A small image embedding model, trained from scratch.
Model: 8.99M parameters, 64-pixel images, arch coatnet, norm layernorm, activation gelu, patch size [4, 4], depths [3, 3, 3], widths [96, 192, 384].
Training: muon at rate 0.004, 11600 steps.
Data: trained on views of escape-time and Newton fractals, 145000 training examples.
Rows from block 4 of a small image embedding model, named by matrix and row number. Rows with one number belong to one channel. Each number is 128 + 32 x the weight over its row's rms, rounded and kept within 0 to 255. All counts start at 0. Numbers have three digits each.
Before each channel's rows are labels from the 100 images, of 14848, where the channel reaches its highest value: "top examples" is what is common among them. Only what is clearly more common there than usual is listed. The data: views of escape-time and Newton fractals.
# convs0: expand pointwise conv (model.blocks.4.convs.0.weight, 768x192x1x1), inputs 0-63
# convs1: depthwise 3x3 conv (model.blocks.4.convs.1.weight, 768x1x3x3, trained with AdamW), a 3x3 kernel
# convs2: project pointwise conv (model.blocks.4.convs.2.weight, 192x768x1x1, transposed), outputs 0-63

top examples: grey
convs0.133:081071130113131109116191157058136157076154133200135150104111081185073094093091106119136121090163088108157100106173141159159181104131131177124149120140147137132059097134109216095168112128056094
convs1.133:168128144187130156101082112
convs2.133:104140136142110137152073102122110161125141111123124162117095111201158171154166157176104176112098130175194184139138112170091109191165073129168067052140184108167080150118113125123073113137148088

top examples: cool
convs0.135:139132146100124158142119084151136132131156089122161118149149115090108048115131095118192187082167176109164157112130187080107149181127059126149070102120143125069075131144162146132116116102150119
convs1.135:128131129084057142113094154
convs2.135:159158088101116130118103103155163157132119149147145126110133134127133205076086103114133123142111104108154111162069146139080190102130111062114152171086141046103167149143134125134185079092170115

top examples: cool
convs0.64:108184114122103140147056165119142161092101080088147164119145129130131160214110072111113135130100137071177111062171149104124142092145132162192168130117161153156156139166147136139143164193115173
convs1.64:138139122102062072144112115
convs2.64:116128122110141161146149096128142109102085080166183102097135103126093181110118160157163166176157095135168070143091141179193183136048149113117105147146121162143107097082168037156099085136192097

top examples: earthy
convs0.726:142167182150174112202171174151087106110111119186190134116106084145136102127107128094144106140119156157155062133164117077133101132153069087169114164144160114130135087194180107111104136146100052
convs1.726:137090113168179142158171145
convs2.726:135107128106149129113119159128108131158129157107178122173111169155152186072076151147094102155139155120122148159096091151135121124086128127112138122081110099105098183121099083091121170164155135

top examples: earthy; vivid
convs0.551:154112122132153115149115117164089127179140119158087140104156107101110142106171138191122069114086114146076146072112150076118129118145141115138100170129147191168090167139172180109114117158202140
convs1.551:116103110140135162186174093
convs2.551:107121162176122123162069072189142114148151116104148103093103095120145113132086078159159189132085105105137178106128110061202161069174121133110115133104153169124110151145137121127117115112153140

top examples: grey
convs0.542:109171079168190059121158145099154150197129135108075125101169115138068128162122162135141068100106081122132169106106137090183198171126139148117117202134139102098116128118140169077138090150138142
convs1.542:131166209135103149136120125
convs2.542:147104095160153094182124139163123128157125122131107144153185094140128130100123118128062137083100120113090138116125148151145099153150119099129126140195073115137129148146092164117129156143130140

top examples: earthy
convs0.211:131108129105129182145136134148145165112102155074119132160114099160094160080091105131149104149083171121121110103119111137156167113110129167136210124070122170149071167125075126182143082142179126
convs1.211:119150124070125167141069122
convs2.211:109136120148152130122169169145054132193104115118133118098145093082119128107079172142116178113150082154140161060123135076132153081157150073117132146167106132099136109130150180144107121149093129

top examples: cool
convs0.176:177172162197121120149172104150203127162128177143094099146110139201147108086148061133121162104086100096127117196121150112147087126119124116115135130150099205097154130128176068163186128127097160
convs1.176:170143129186172128137158098
convs2.176:118115156185170118171055141107118151144096159123155124081078107131153066131130131087128118116159122169137067138116122109172166115136109133154083141147121136139130147108160170035155052132173201

top examples: cool
convs0.476:159132096120112122142130115136115095097160115154145195150102093063087165198134139150138125148171125104126148122164159158140148173114121125109134142120113156084148072134106121071115124170132172
convs1.476:128117154164136151137166198
convs2.476:134112085060102105094130099129094198118142158117157176095183164100095172178079165132111136144148148109080104128152125143140096113199122032127174128102074150101156192125133141130171100182104075

top examples: cool
convs0.212:098098114148136102132133107117173153097146128146166138113091133101196073157166163123124132152146157132134176131083108007128114082121152146162152170129130076157059135126146172127138161150159138
convs1.212:157144096170159144135191139
convs2.212:188135082113115138158128124108105107114169180109115129108146160123170131166117084070114112155082094121159102125119147120064113019124160131092080108169101156177150135178151110081125095136108155

top examples: earthy; vivid
convs0.150:155086111084114108167109124120140152118128087135118139104135100122132048081022188140115098153123187146125126088122153131115129113050137124153117179144132125154160136144117061148123105067111065
convs1.150:166123110170092096154133077
convs2.150:166171071144146137110113123171156083181105112120107154136062191102156137087103137120125126048107113084137090098116136118144125142100100141141073126093092129129176113122094119096153160107152128

top examples: cool
convs0.260:087172076161160146081143128138127042125102092117080113149113156160129159115110146137056169133170115147124184161105170141115111105143140176081087107109107179157114137114152173192142167082109124
convs1.260:119143107197186136135123144
convs2.260:157118148111176072139175075178141134084163123120167174132112112083173128145126125124140128097121135169117138124139140103119170078194120127082096151164162131156117106156144123163146116125066045

top examples: grey
convs0.644:071143114147124104097111167138078159121123168064128126151070133177136086143113155125138074133143082221147203130116147154094106129149130161133149053127129128163098080109105160106151121127141132
convs1.644:172170168128160179113140130
convs2.644:074170158095132125138160072088145162155072161141131141099059098150195131115158161147142134095111145078166142159159126139136074144145124177197133121108134164111131120068096114080123124152136155

top examples: cool
convs0.15:127099119161116122148136135141159076131121131152128079160060096118109200122087122202117133103114118112140136123146104158116105141118187073120108094098175221161112127218117172168158141125164114
convs1.15:141168150144162124069100092
convs2.15:126082143133114081127096121128107131126129078099109120167194126098120168155111092169118139112131038114145139110142134085164067106186150156129118098132162116156162161165111149176139165110112223